Weights of a small sound classifier.
Model: 6.51M parameters, log mel input, norm layernorm.
Training: batches of 256, held-out accuracy 96%.
Data: trained on short pieces for a synthesised band: melody, chords, bass and drums, 26041 training examples, 114.0 epochs.
Rows from block 4 of a small sound classifier, named by matrix and row number. Rows with one number belong to one neuron. Each number is 128 + 32 x the weight over its row's rms, rounded and kept within 0 to 255. All counts start at 0. Numbers have three digits each. After the name is the row's rms in percent of the matrix's.
After each neuron's rows are labels from the 100 clips, of 14848, where the neuron reaches its largest size: "loudest" is the band of the loudest frequency at the time of the peak; "top examples" is what is common among them. Only what is clearly more common there than usual is listed. The data: short pieces for a synthesised band: melody, chords, bass and drums. In brackets: how many of the 100.
# gate: MLP gate (model.blocks.4.mlp.gate.weight, 672x256), inputs 0-85
# fc1: MLP up (model.blocks.4.mlp.fc1.weight, 672x256), inputs 0-85
# fc2: MLP down (model.blocks.4.mlp.fc2.weight, 256x672, transposed), outputs 0-85

gate.102 107:185083087115151161160069144111168173115176108164168134103142131078155115120100156098157168164126172120139043151134070165139049153126132104082121187168104155117076135127112115099206078072111074124126149124136120140153126085086154138139162083121157157141147078
fc1.102 115:161123085102125164142108157086117147120053100116144157106154087148163157153115157199150125121114124123151158093122171126045132132132120133154171107098100113119142138167110129108106175173142178071200099135158074167130161163118110114137134128174168118153153165
fc2.102 104:151165177087108125103108203121121156152152121073079125124095061135163163119118085100150131139152087094113138121098163127125160176138128132128146152096123130111102139110099086153227116183098123104145090085066112148146106100106143117135101140102153114158141127
loudest: 500 to 1000 Hz (34)
top examples: bell-like (100)

gate.26 090:154143128171098147097139135123118132102130190060096145157177131133148135141156096140175170124035150088095115138154198116077094092143158170135073132164135157113082107117126170127090105116168118114154154079110077174066145116137108129129117074117106147144216148
fc1.26 090:117073104156120213103128114139137111077099147153126109137132146158078188129152164071127177093158163128131066149105152157105113203068105127140127118147130132106170109127152067111104132100128122083123121080130140033126106147126079131078146076173156136110079111
fc2.26 092:105084129107096150140097060066164025095115108190096087126128111131054107067095151109170093138163094137077122145149106175173161111129090147168099129055086136124147118104142064080172142130164097144149125063066145147121127155111115125143140143178189110104124126
loudest: 2000 to 4000 Hz (40)
top examples: bowed string-like (91); melody instrument: bowed string-like (89)

gate.434 088:081169178099176127087111147122096092212144176114103183105127120125132141104147140129151108175133118108108152105083080082134081161153144165170181133129168148161160151055156150074144132095163040140142086109090088141127132129142118141134119108134121156151166093
fc1.434 087:123102088073134113113111135111149092179104137128123185104106175144088106173126108216186136095099145141116127144106117145140082132159099161112180109186090145116126138118122151061151111119147131111131114164123100099145112131089164143108136100143107102188108097
fc2.434 087:101098122083084094187066160126180147072106171116132146122127171110121151126075084104132077125171118182135079149106134159129117103103121126131117121145142132127145099095133101111122172151188112131148126142084121099097156123121171154120113105071132114138049110
loudest: 250 to 500 Hz (48); 500 to 1000 Hz (47)
top examples: sine tone (96)

gate.289 098:123116094124157110131209131103093160156201103099200154115155097118122161094131120148148180130094079122141126066172146141087082114153135081160147117136103095109126110071131104130143118085116068114108158105139082151171097094106088162147117167063120150213145124
fc1.289 097:103162163094182089109125116111051114108156137086152153080129112158142139146085068201108136164091133112069157149185131141134138134100134133127122109170075135163089138144096116139178144157105134203094150121082102125146103103065126183167127180136144146195143180
fc2.289 103:181128150131150131127190154109109157109155135093142096115178221136115173139138086157059139102146124153188163184135186046062115123130147159171064114143100152135120173202140118090085142096132134183111117075179156159135170171147141121116127173117136153103157116
loudest: 1000 to 2000 Hz (25)
top examples: clipping (39); text has "clipped" (39); harpsichord-like (30)

gate.609 087:047173145115115127134137135156076114132148152116178144122119125095126134061104162125128171111156101087204154162118110167102122065071090127110121180072130133120064104102141140215126126151105160109115136087161124146121105143126125053117090123131083086160102140
fc1.609 088:138094183140116093128079107140102108110176134132132077110124125104149098131059169168131122146151133142098124121081130081070126119106132179175125131139109152119059155099133082150112109108094167134087107193171151132204211123089124146098095172155112187132183139
fc2.609 091:082172136143153131170145184123114164085159122067089160112127139166113130115170169133117115090180120137105108125178157079097101115136116152095153245123113128094111105171117147134089134147138113117176125141151164140132160089088125171100147076114144116141132106
loudest: 250 to 500 Hz (53)
top examples: square lead (100); melody instrument: square lead (100)

gate.628 116:147185166147148118164085108100124159137097093117182115153135165104119129140102118162109109107083113113121082194102132147109114160080102170094113162134128186131139117115133106167146118135145133093131100133128191130161111123056118108090137139126134110111172100
fc1.628 114:150076087075138113082191142126147120116175193118092157119123119132144107144145186088109165140168148128104166102156115120137144121160157118147146097140123078069158126144110150097065108133106148130109151122117088134095112109174111165181135131123114158146092173
fc2.628 118:103098168162184162154132134110092162105107091172126162142130216133100075095101077158150115098135118140116093106100135166158086062167056144146172086190106139213134131144149097114120154104106169135103156142172082083112141173095146142178163147173203101128110113
loudest: 2000 to 4000 Hz (31)
top examples: harpsichord-like (100); melody instrument: harpsichord-like (99)

gate.140 115:146116102147093096125123113147111121086108092108149154125177182217097085094126117032107133072132116132116173103142092101141125163166177145138121096132075044137147093089065123107088136120138078113092127159130051089130118160102183101119128172032159101181152118
fc1.140 111:113118121159171128126074112159099105130176170144125124155111103124075101112166117116101127115119102118158091107130088144113081116166131173142142105154159136213147136121148121147121068094065164134160142197180158141171118141107143109132124119160179054138097065
fc2.140 112:178065111105119099100119129176141110146116155134062089096172136083189130152136138106094103171133131138160112169122100139166130094132126120097167209112144072106125147150120118128171113160129099126149143066107152164133138130132144152041121081103109138112098078
loudest: 500 to 1000 Hz (47)
top examples: sine tone (100)

gate.191 084:109137174071131124107107099130147122112091169170096137125125133165126127098123125153132171153095159129132149153093124138174128083134077146173164122151102172135113051113143164119141122148133111144173147135167089145117125134113136078143109067157171102115201108
fc1.191 084:091161107139206176120156171121135130153121162141126056144066094059139108163166139100097118109093072150165160084093142128140137153147126122103069144132119096103175157074143140134091113069145104157119156137110141140094064105127094078159111136070129103125126083
fc2.191 091:164122136119140141115171106161145112164145126118114117159112095100096120150141153131243125156186137101128125101101095178095139107137121114104198093096173088106100108174133111124061203168108146142123094104133125117111081106131129161067120130091182132111080129
loudest: 2000 to 4000 Hz (33)
top examples: bowed string-like (100); melody instrument: bowed string-like (100)

gate.103 105:115094172139102115110114120134082150108119134148133104098193152210097148152116118080137118201122132116105109159112149150063061135129151211155124149180148081143109128156153187105118184151083135173157062102125092120125133144104161167109172188118063163158169120
fc1.103 103:150119173106128123117152126156080087068120093144146087140141141144101138098092092126114152155112142129071104167106152142142107134136138154170139148155106108084095142206137121081118113129075180143116097130074107126122140134060134177130184163140107176171141083
fc2.103 104:150118120143074162134126096162189105134145158124147098092159168154116148107098102143071181168132143119132097138169148155114130179196087093177103142121130142185135176169150104149108079099205103126079147167052131119113158127099125149109112114062121151138058115
loudest: 2000 to 4000 Hz (28)
top examples: bowed string-like (100); melody instrument: bowed string-like (100); reverberation (91); text has "reverberant" (91)

gate.266 100:154116138158035102117056142122137122038081128182093102071062101189131178171140092129125125166088138132119115141134176071144121147117137108214136133095164162178093128115175137089099113093142165124158109145146169139114151142116097130122134140127107139143104163
fc1.266 102:146105097117070170175062180073145152120173192165124129063083108205099167093091072076101161175141130116103070176103129123115130156144190110186183131085062166132153149092207102172159127144159158130119150115107167102105169142103110173154115100138102160131120126
fc2.266 097:109137152130153158085125145076165087117079117142157074104125168132124196110117142111064117090040135152124115110146129178198127129189131126141168068171106095176088176114163095148127120114119126145102134114104106166154164117103133144159163164126152129170100119
loudest: 2000 to 4000 Hz (33)
top examples: bowed string-like (100); melody instrument: bowed string-like (100)

gate.133 091:160093134123125147176120118167128165103124125203071131102116147159139159098124066153136141140119148117130114083156095123120109140150110103183181118158151165114085133062204122091120130133201147160100174057114131145092138094087111125101154081149097164146105112
fc1.133 091:080092171059118060142201102114125102133138146099180104111105136134163075077107161111135067058119122116123119130135082121102112148138131130122083172148147093083164151130120144124113185094076199153170100107116090127176114110170150138166163223116141116137079159
fc2.133 098:089114133086102080188179179166181119105189116130118136135141106134107156112178137111117149126152128166143127112108095147159102123095168150109131155124126144130134090178115188147140190129116174149097070123132161054199164135087153111123078140132166156125150107
loudest: 2000 to 4000 Hz (26)
top examples: bowed string-like (100); melody instrument: bowed string-like (100)

gate.178 086:087161153158123157145180073115126135108109095098118082095113177130149146125108194110163175144096147165141114217124171140120112056122082130122167150119127151088114142127183181093124068150112082134163198181149139093100091122123073110137132083145084128123164165
fc1.178 085:116140115145082076065129130150127125105107119106147148118131130104115119159182136122121091124136112092113141176138100118094134133116145158133195165113074145136065097145127174189098155115134095142086103174131103103124133116151165134112117134094157152123140167
fc2.178 089:104101108118170127130171096199128126111128163117127135040136112092110117115116140066154111123116108144139096155111121131142105127153079124153066107151100118130147183140128202112172146111096146130117172117177149191142151118124161153081101185219113102108101196
loudest: 1000 to 2000 Hz (37); 500 to 1000 Hz (34)
top examples: oboe-like (37)

gate.560 115:118173163173108134177182137111081104135096130082134126149099136118147143106097108112116128150094172063142157126164130092101111208099102128128102170166171093119074093091151184172172128103083109077113118117178125110120118087110129140138140154190118111100079175
fc1.560 117:131156112125119155106126111151124177079123156123117122199128138129052117111120172151094145160204095136119098136091126114169161103141193102082121107162168140128136157108107083137107147137151176098104154176080124110086135131090105117083114190087156125106138095
fc2.560 118:150100155040078115142148121149143132151110139183100092121148122109125163149125133167107106095087128139123124158202128069127191133105132163116114169044114127121163053080090145117065112157176120125098145067131091120130114094105135113116134075085132158161166089
loudest: 1000 to 2000 Hz (53)
top examples: oboe-like (100)

gate.604 104:134131108095180173145182126147194126063116117097132093138157122100061124131088136169107147135146140148101138084177167187071127115094141125122154153156112073145149093064172080132120088128069139113103106087121079072134080135110139116082137122126104169096132101
fc1.604 107:085131156156104144154171147098160141174124094176178105107136065173103114133117121158105150170173170155092148104152173054137121092072127108060129136153113152167168124180108106147122154159120158146186085122125156162150124111140121154090135158181096138102109077
fc2.604 099:128095073093146157109062127100184162132129125160110126128174214110152158139092152151152061179126130116131106132092052126125112167047152080094107102145145118181120117151132124128122138104170133155108139163124138105138064151135133082166076173086166099121094165
loudest: 2000 to 4000 Hz (30)
top examples: harpsichord-like (100); melody instrument: harpsichord-like (100); reverberation (76); text has "reverberant" (76)

gate.503 087:140085129144097109113124117122129124168187138186125156128157159089091098107138119143173193151170140140163128139163103085126064166130092117163136129168155110088075098192151174126113123103181094075127117166089128070124133135077114098098158127151089114107191150
fc1.503 086:132140154195189161164100157103134126129055138146128139121153087099115068120118119147107090140138139058107114135134104158131131086130118149052080135128084124140125150156152143107111173123031135184116142109132154136135103100134105189136165191135095099107090124
fc2.503 087:106168167130120171127108116125089104087151155097103190097127086156140135125120103113129120104106160102153100126119125159150134128086093124121139098134094139158127170156096129119150184110127123097097163141113111108110106133080124176089125148104168192174129160
loudest: 1000 to 2000 Hz (28)
top examples: clarinet-like (85); melody instrument: clarinet-like (84)

gate.360 094:132102088113093116143128190162121110036140187157107147163176118148094092070111112160188122159086137148163132163099131124136162126156085157140187104093148115081103131092126122093226133135118071120148107117140151181098113211147039094148133139161097170159086103
fc1.360 091:125088144126147141128176137133166084123144156180110096132042139080114083093127161116112076075110126132121107119165127138131132115126138165119088169126127114093085135086137080110147132105106110146123194158102140145139121121110133126143151198118144150076094108
fc2.360 091:145107157110169132125110159154138117150090165136142071188110128131116137128140055087124102142146112122100137139172118150154125100155102100131141107154082082110154107150133193153137128175112112070121102167142146094106079174060123180142183166080136142117123097
loudest: 250 to 500 Hz (55)
top examples: square lead (100); melody instrument: square lead (100); muffled (low-pass) (37)

gate.381 104:161167139148143086084120157125115138131114185136132109149106103125117153186169143120112067171092073112123213165175120087139118082165065195087068115174137154171101125111134224117162099193122136092145185096137151113066172136108150181133138102108080118196164108
fc1.381 106:151133148110153148112139109162156169185154151155113167143074163154150121196138114096156087098135144127151130156162132113130149155128074146069172168145127126114120134192129149185142104133126098102150167090123130059159132081147144167090159107152153112137182115
fc2.381 100:131123159134141128125083159112048118117142178139124120126110139145165149138134155163081208103091123111110109137140115154156162060082178040168131124142150127106078107156126055112158171078110121045113102138089105115109204133128127131146092109130188139125156092
loudest: 250 to 500 Hz (60)
top examples: horn-like (99); melody instrument: horn-like (99)

gate.0 100:124177128137061150145122144116109103105046099128119065096097119113122163128077127105163107145146148104115114147153178106137153096125080107118167146132084123131162110155084170083168138147095132071081138193150140121155121122108157107111130144147126126118108098
fc1.0 100:130116124105072124143115128139140110193094101073148044040122147141101130101104118132101112098124189097095064157159158111156144130105082102109135071097113092142165106137082176101167077164103112114082179168144146127157110149095145112095155168133133120128086053
fc2.0 104:151184065142152108199099166145071195049123075130081122122112096125119134111176106154134134195182149111099187165122109168097126163122174138169054097163119116161157098079164187158096151092167089079139157060136112093123160119155128114107158156165149157143171108
loudest: 500 to 1000 Hz (46)
top examples: piano-like (90); melody instrument: piano-like (84)

gate.284 095:121126117144105121094168105135157093195184015180173119119124154115159131124144145158109063109175128107112075181109132138126090124102150125118092160099089146109119108099137154113095128155059095195101117115090169187075103075095144145133146146087099134103170141
fc1.284 095:087156135165144109104119140172110047121123073118106133127093147137091133103158130119103118111098182059153108145136152109081118102131156103097119175150063170099110098083171158157109150135111140176153105176155093163056052084176180160133141139103114156052170162
fc2.284 096:141164152093115145142135120138088176188181189097202120154085121113134130084102180103157155122085141142140121080110084102094103154147141110105143184183161109100145154157065153132074147136157123070163178139112103140072116178115113077128165102110182164124183169
loudest: 500 to 1000 Hz (38)
top examples: square lead (99); melody instrument: square lead (99)

gate.650 099:073144121151111167163027185127084127117145108130122148083136108147103172066110133136123175150135186162127091157140132169059166132116144142185134192103115153184149130128169132157134131107161148141143156039123124120115189084111140153143131151103133156146124114
fc1.650 109:116137154134083135123088115096097104113117179155117069073116104185095170157103123096137098085118156149139122147161121139144146101134114195122129115102134086164030122147167128148077127105163126165175164096149114164132136118136118086084135065127102173134107125
fc2.650 097:164127161149127142142148122129140144124156113188168075143150132152177127101145135087134115125101138123124125167147135145127146188188037172190138120119143170130100218156116135167067105153088136154069102125090147151108120118108129116155154152151128131089121157
loudest: 2000 to 4000 Hz (34)
top examples: bowed string-like (100); melody instrument: bowed string-like (100)

gate.607 107:142127107154131159162177089171146202130161102035182141124091155127163130134088108153078083170081128137110132127146170223142159107175060130136145118102139153109134074138074116164125172161167145150079087109160090084126143093088129141114147074108103139153082132
fc1.607 110:144109144160140124111120124169088133119107153045199139099157089161132123090119116199092110174103145213099077155142097155097124153149097138145132120127197146081144115128072112114164154141177141174166180148186087119098126152108158106150185068130144177159064109
fc2.607 099:119143086129101096106119187138100171134120124140129165134112101196088159168106151095175125056147123107130090161145164112134051135122133162131060163101103159205079164151149169079146127162080079116118157145119188203111109079085106084205134206120131132132147110
loudest: 500 to 1000 Hz (36); 1000 to 2000 Hz (25)
top examples: reverberation (71); text has "reverberant" (71); text has "room" (71); oboe-like (46)

gate.37 105:118139108148110117161132133122096102135139120131175106167125097118155139126133136144142123129130123084061161144146178161162142137133114171142113138154184112164091132128122182132123141105173083172092103071189106012108112188125132087140203134089099182087155111
fc1.37 101:146175155103130164161159123083108162106148156134092127129123121131149098140107166128148104150182119169135183111090134122097136130104124102126154154124081199112128140179204142101168120127089135099146183150157145187176125067120145123141047157088106098101082083
fc2.37 106:124158102193160097114166124147102040150160040106092115195094118082114163186194072115152154115122111178122131171125120081194124073156115100196117135183201146133142149133114175199172155124097143155129138091125165130114199092177124100106148086139125097135075107
loudest: 500 to 1000 Hz (36)
top examples: marimba-like (97); melody instrument: marimba-like (97)

gate.538 104:145098160101136136132078137132033171182128115127138185159115086096161164099084123122160123128172182191163113161132136154121173126136094114099141099136141117127039127068094190038183125133091107125097165124150127106110113109162109089147123161150125079181072131
fc1.538 099:132145112118128141110188130136186087095151158128128060109135158112138125110155149129095129094168080114086093103093143112162135143084113066162118117175162158128133173136127117185077114139159141126133105118143110125121118164102095158157130142123105151143197139
fc2.538 101:077090117182103117138098084145099153153099109073079089169112127095142138141167104099153157162122063152122076157205160109075127129151164161147107145107101096121138204104104168147146133071116131084202150121108113128080103143094122082103176144112213117094123134
loudest: 500 to 1000 Hz (46)
top examples: electric piano-like (39); melody instrument: electric piano-like (39)

gate.590 084:136214188074169165069107184115145061158096089128165123096103076096164088142131201126143134112161135130088155141173100124100111115170121088136138095111177140116085217116141155136113136113118111151170127090111112119133116144105087119151103146143104143179131102
fc1.590 087:119130061110157087173135143122123120147124156111052150157170123165093173134137101123132161133095121109172126094102113173143133115084109153119102114159133102144129123145120141137155166140119106072099109111146146110146130101143146083090224162150101113096136123
fc2.590 087:158117130152169117150149150094166078105139155176142040064100099172120120129166145147165140109182107139147106129109165152129130130113109145134172120129128129101110086147072111161137128144122159136170061137135092100103109170156092173125099125067090118130119160
loudest: 250 to 500 Hz (48)
top examples: electric piano-like (38)

gate.50 087:122108128158194136104166105140111152126091148086147180087057153129156135090118072130128101119116131168124211212184146114174096134169129126137102137156137094138146128111047127195156113137127101148162102104192117048120088134145099151110082106108107149114068121
fc1.50 091:124150143116136118180105092153158145153182056100140144145159029187117129144134162151194173076117060116164098121090143114109114154082109119076136149149101087166132128129149140182141180181174180095093136113084161131083159140087121153094139135133178164146110131
fc2.50 089:102133075136156147190144150185151106116143102125186136098202174129145107049135179085087117069139172084128114115133184112179133126100091175093138061118096167153167097144135084131151114168099134141134081147142138126094153151110070100151077096147134169161105164
loudest: 250 to 500 Hz (58)
top examples: horn-like (57); melody instrument: horn-like (50)

gate.598 102:147129130154143145102107122169109130135068103137095207107148088159134103107177141025079180115091142136114154104130135100101134152139086095134142140126171113105169133156127119102165098166155147166103138148153125161173104143119100078141093094095072108164135101
fc1.598 107:155116129099140137150059071141148129167074113179076132119100077117172126055100102111166159136133101079149081116160104146134146072171092105132147108138168124160149102117155187144113113147147078137090167109102132128107118094136200086070060113111164133107144091
fc2.598 110:110111154172139084147120147135146169106038106084162086102169104083106092115115187122065087109203100110136097159107153124131125090108151133124169101123177118108104140135108088144018093207146161116108157148118123123142069133180133143164123118134154138146081106
loudest: 500 to 1000 Hz (61)
top examples: vibraphone-like (100); melody instrument: vibraphone-like (100)

gate.414 105:155191078165134150108155142119105134113138133090143127180137112078129122113069140107134149110113125111102141127070084144108116098120138159089167134144134171097064137124113154080057149188103075118097177132151148170156086053162118140122102145177093107122154147
fc1.414 106:108105136133104085156101123150113062111124138160119148137142131174091099111164124159111133120120109098184142098200163109165096089145133134113126105106082158206172141121112146158145110088164141093112097138092095101141128083143111099110124089156146129180127056
fc2.414 110:073118130153084132142121192150161135095143147139130140116085110139097100131056175107116123146187164170066046058133100169153114158139125086107145123119106140070106100104165082188123118083164109114082129127119127084136095162092151126122165198094150175085163156
loudest: 500 to 1000 Hz (41)
top examples: reverberation (62); text has "room" (62); text has "reverberant" (62); square lead (32)

gate.321 096:148139099135156159163089134072129141129098087112148097127126094164106149056087129136163144083141102142148119123083132119142143150128166145069136093160125137122154182088160172153181141203160134192157061179105156084143105103096093153092110110116136113159161150
fc1.321 100:128060127121115119142211149160117085119143107146153092160111113137122158069104046069112092211186157142095147146098104089115125121077146112145121072106111087186116113169131155126080087168077176136119143079133123095141070146166174133157051162105111103138108109
fc2.321 094:068080166130173136141036150060096074132150102134112097135108094148133065106129164121124133096136092109096133167181079164152114108069175138156175087145079112150117125148183096151093088130109169094154133204131127146070170193160080150134138162164139156088145140
loudest: 250 to 500 Hz (72)
top examples: sine tone (61)

gate.229 095:154088076137119158163123073138143135155148152126123045112057102092140153148139107116148087112117144141104173082153090160121126173126128106127081184128120144129143176086100131071156124123200118122104111103149173109109073144176147154134207132151116156151147131
fc1.229 111:173127107184133152109093156141088211104079084123106126170142107137040030088143160105156150133141075183088114190109109123113092097131157136057141176131128074149134051077168171135096147158145119176126119132118162120109168141153120149117150100126111049066124145
fc2.229 102:125124161078133114152099132144089083105063151147151145097092126080071112139150115153126120158132066109098116125143127098142085159117106146122128081170096173125135153043161165156174136168112084149093111107083133124131143117126149155091119127094178205104066106
loudest: 500 to 1000 Hz (40)
top examples: square lead (42); melody instrument: square lead (34); sine tone (33)

gate.152 094:141146120131124129090118115210145175161159172120090079133086207080123139110082094038164089140126172162097115137096175086187103115141119179125138095115164117186116124137142149125111131091088137147057172124144095158181140109114133130160117114139160106130109117
fc1.152 097:097135131142111141092133176106114102069109097160144168168157112061085108134171195177119144142192153127121184161149113142039149164112128086117158126172164160087138127154095084110111152100153133139176154182135149118115094151081124115149095139113145133098166126
fc2.152 101:168145182105116110074145108120173122114149124168155068118117132178118138168176163094120202110099085082131126103068168111132088162120120139112147108125114137112168093107134123126171218067112048089141137117167125123149110151145134121118161118119091110119144121
loudest: 500 to 1000 Hz (55)
top examples: reverberation (73); text has "reverberant" (73); text has "room" (73); oboe-like (36)

gate.213 103:129160160131137156133154170107089148076102074146115096131065135170133103197121118183092122084114135134163151173137078085194103119184153096146213117141109082161138138152112193143165159112109141140115128139159145201117082083093118088150152100099142131205069088
fc1.213 103:129131169166096188153120131109094128071150164120144107181090106145129120121083142136085113103153190115132105144150180157147113166168097071145175182113104164151136144089081147133106149127107110117136115102164105154127078104133138132125173111111087088130102116
fc2.213 101:157159130101185132099167103164129182105143136141139120067135103135100105125147126092182132090182147131113112069127108142113148194127102096117116108100109130098057151129086125151074115197139137156188114152131133129134123191150145145048166170126147126115129114
loudest: 250 to 500 Hz (49)
top examples: reverberation (61); text has "reverberant" (61); sine tone (39)

gate.176 089:178116155122147161159134150136161110108153113111204149144109175174132153134095145178135099212118120157149185123115123129104083119172112123105108144072125127144110098126146148140102155121086057144094158089140104134117128117095154096114151104141169175129152205
fc1.176 087:158139124180104084115100176101115056096135089124072107136160148171220093166114082096115164145157123122126071126146132165120122184153084139126165062147086111085118093170109108175115084216104110087112098197103166136187118121120162164115127172161127170134110064
fc2.176 088:159099152188151151119187105128131115168112146108127142109189160141102169119099142135144119124148144164130085144126089127103108139161067172067164092114103107167118133093106144076074087122159119090222129148146168120168134138105071122091128106135187071103071091
loudest: 250 to 500 Hz (51)
top examples: square lead (48); melody instrument: square lead (44)

gate.669 095:117055122092129109124141164091133149090147101156193121131079198130137168141096137080108072082146137103048093163114091153059113106156106137105129165128103114145130167106102081108167142141135069147137112168112186158070151114156139147104081111119105118106140176
fc1.669 090:107139124056210143124171204157059105099139109083066109121076097138070145165125117130092147142133130133186128133116145122114130060124143091057108108123147141119070140131150187130060058136130143154139147111088149120162136096092116123135147129142173118081131170
fc2.669 089:121154101143106110161084128139170104116156089174070090154133151110158100128079113089158131148172163142131105126143110183149095080130137115087140162108152113037141056127141175138203135064105204134126163160128091118129165150143076183130153161067109142082117149
loudest: 500 to 1000 Hz (39)
top examples: sine tone (77)

gate.625 099:188123122145134131149097081139120176195146131124121132112090214140051178143122079050149080105136072148103153102156109171158123088099095161178142112140152132153122108094156169120056139177166086101170151102118096084106091113158141152161136176156128112158115126
fc1.625 088:160143153157102119160121057115109146120124084127163149153176156159124180169190077149121111143096177128141140120134180143134155152126134133106163132109113083094154144125117174095141132064159112131131109009139110091196171117099109110158108185116160078113105110
fc2.625 092:108121120153105080154073138137101168163148144123090136116172150106051126090045139209117128146186159141181099121070187137109130144166106119173163114124101135122175078099105119098088107159107073106119090117124094127137109121117143104164107114164140130063133061
loudest: 500 to 1000 Hz (34)
top examples: horn-like (58); melody instrument: horn-like (49)

gate.592 108:100079109144124125116068096108139157125103139138169191131125133030139100091112098143171146088079127110109176160098127140130152180146121097127185060111101114139190171124121123054166131099127148149097079101125140128086111175061118163124126130115160153116069149
fc1.592 107:098134187142144110129179171105177130136134150109136153156151111065116139150145172078092173164142104098101148081145073128094068161151095219131087082135157114118065104137068142094084162094105131144187137163103133127077143196149156108160215082126135186097122113
fc2.592 105:135113076150137136103153144097148118122096164083116129105121108099122108178117115120124103115200125052155121169133077148210184094067122206162109135168089122128131138139192146136126144125150162207112136079106113181069156099109176137112100139097144119123107082
loudest: 500 to 1000 Hz (46)
top examples: saw pad (100); melody instrument: saw pad (100)

gate.184 108:115091154154178126142128134111140095109110143080134152094170119186079165143068151137120119121170183070134100147190111142159094134123105106092148085101158062098062126135126158089134095180120108160109162112115099085052112134073104128075122051149085137139094085
fc1.184 107:078103107133123124148087132125107101101077122115093164119140118118103179163133127165113110140112202109137107106200174132072110171149148125145130150094120132126130127154106163071163113179099108153105167125115096065108125086110091119153143098127098145152101112
fc2.184 104:185160082134141173085117087119104141116145140165105062114127194135131138112122101108134183075124119100122120140173092133148159155154107115201039125133149174187129150049166117113095118088130155175122138094123158067110148174113118149152134132119131155115143119
loudest: 2000 to 4000 Hz (26)
top examples: bowed string-like (100); melody instrument: bowed string-like (100)

gate.110 095:148096137139113094185113170139086164093118120143083141091113132083140095152071165168114112169113111103118125179178151108109091077130064079100143092125121179043131127094131141142135059132145106115128112124110114148130141100122098131126098080076135196175136212
fc1.110 092:147177140143109138091130132130098137155078138086118166160171098138135129192106187083167148125056109147105112167208100110127123119098191128166118113176146143166101032067109160114077181115124177105109087131093105106139178101114166141149135070118139121114154124
fc2.110 092:135180052153113119141111075120135179126145057138092151158063104118159136097089156172099095088150123149106130094045085148147193156104114143082112095124090167101102159205123146091162112163119154158132142142159110155159169103130120050181112176142110128134076096
loudest: 500 to 1000 Hz (54)
top examples: square lead (35); clarinet-like (35); melody instrument: clarinet-like (32); melody instrument: square lead (31)

gate.569 086:091150110168111091132112077095134165155119104143127169134136206156145121089060088155153201146150099145149117107119143113075106095109084082157070110153145172093156168096161121088116118110128117119083123173147117120138140107102099108136094124098146173131160173
fc1.569 082:123139116106083077090091162115133117103128137128043081137085188123164147138099126146119151118169135121143138131096142124116165088168083162122103139191163195119188129104122098138094092132080181118120130113110165101122080106125175115145135080202140139114172125
fc2.569 080:079150097118169094156109079070138149120130164151124094094094183052188082086133110177106156101138216140092174138114116159169039119151121158128184156144134176169145179147128144118132113123125098139103105077132136119158138053127090105139121174148084128101106166
loudest: 500 to 1000 Hz (34)
top examples: marimba-like (75); melody instrument: marimba-like (73)

gate.522 101:134188150151108159104136066124140128093092099196154124136100114082145120094114126174163130150073145136118070130138139167112096190110123110153122149129133111140082175186186139147137123113153135099090169174062132146154165126119112179135151108154107139058109144
fc1.522 106:146092132197092102141126141094121174125188153106117106076169094104090144161135113084097127149187167079176091144175161084123151117130132137161114107132110115172152158093099121141057091131098127159068113151118141141083149146095144148089106128129104116151196170
fc2.522 101:144127139131120127096061108128162179074044100173122149066144169152127104139114159126136186129112126150106128143171132125139121216143097097142179132082120106179152113103172128165162145102176155120114143131106166090135112144130095125130129091130138081145088150
loudest: 2000 to 4000 Hz (28)
top examples: bowed string-like (91); melody instrument: bowed string-like (89)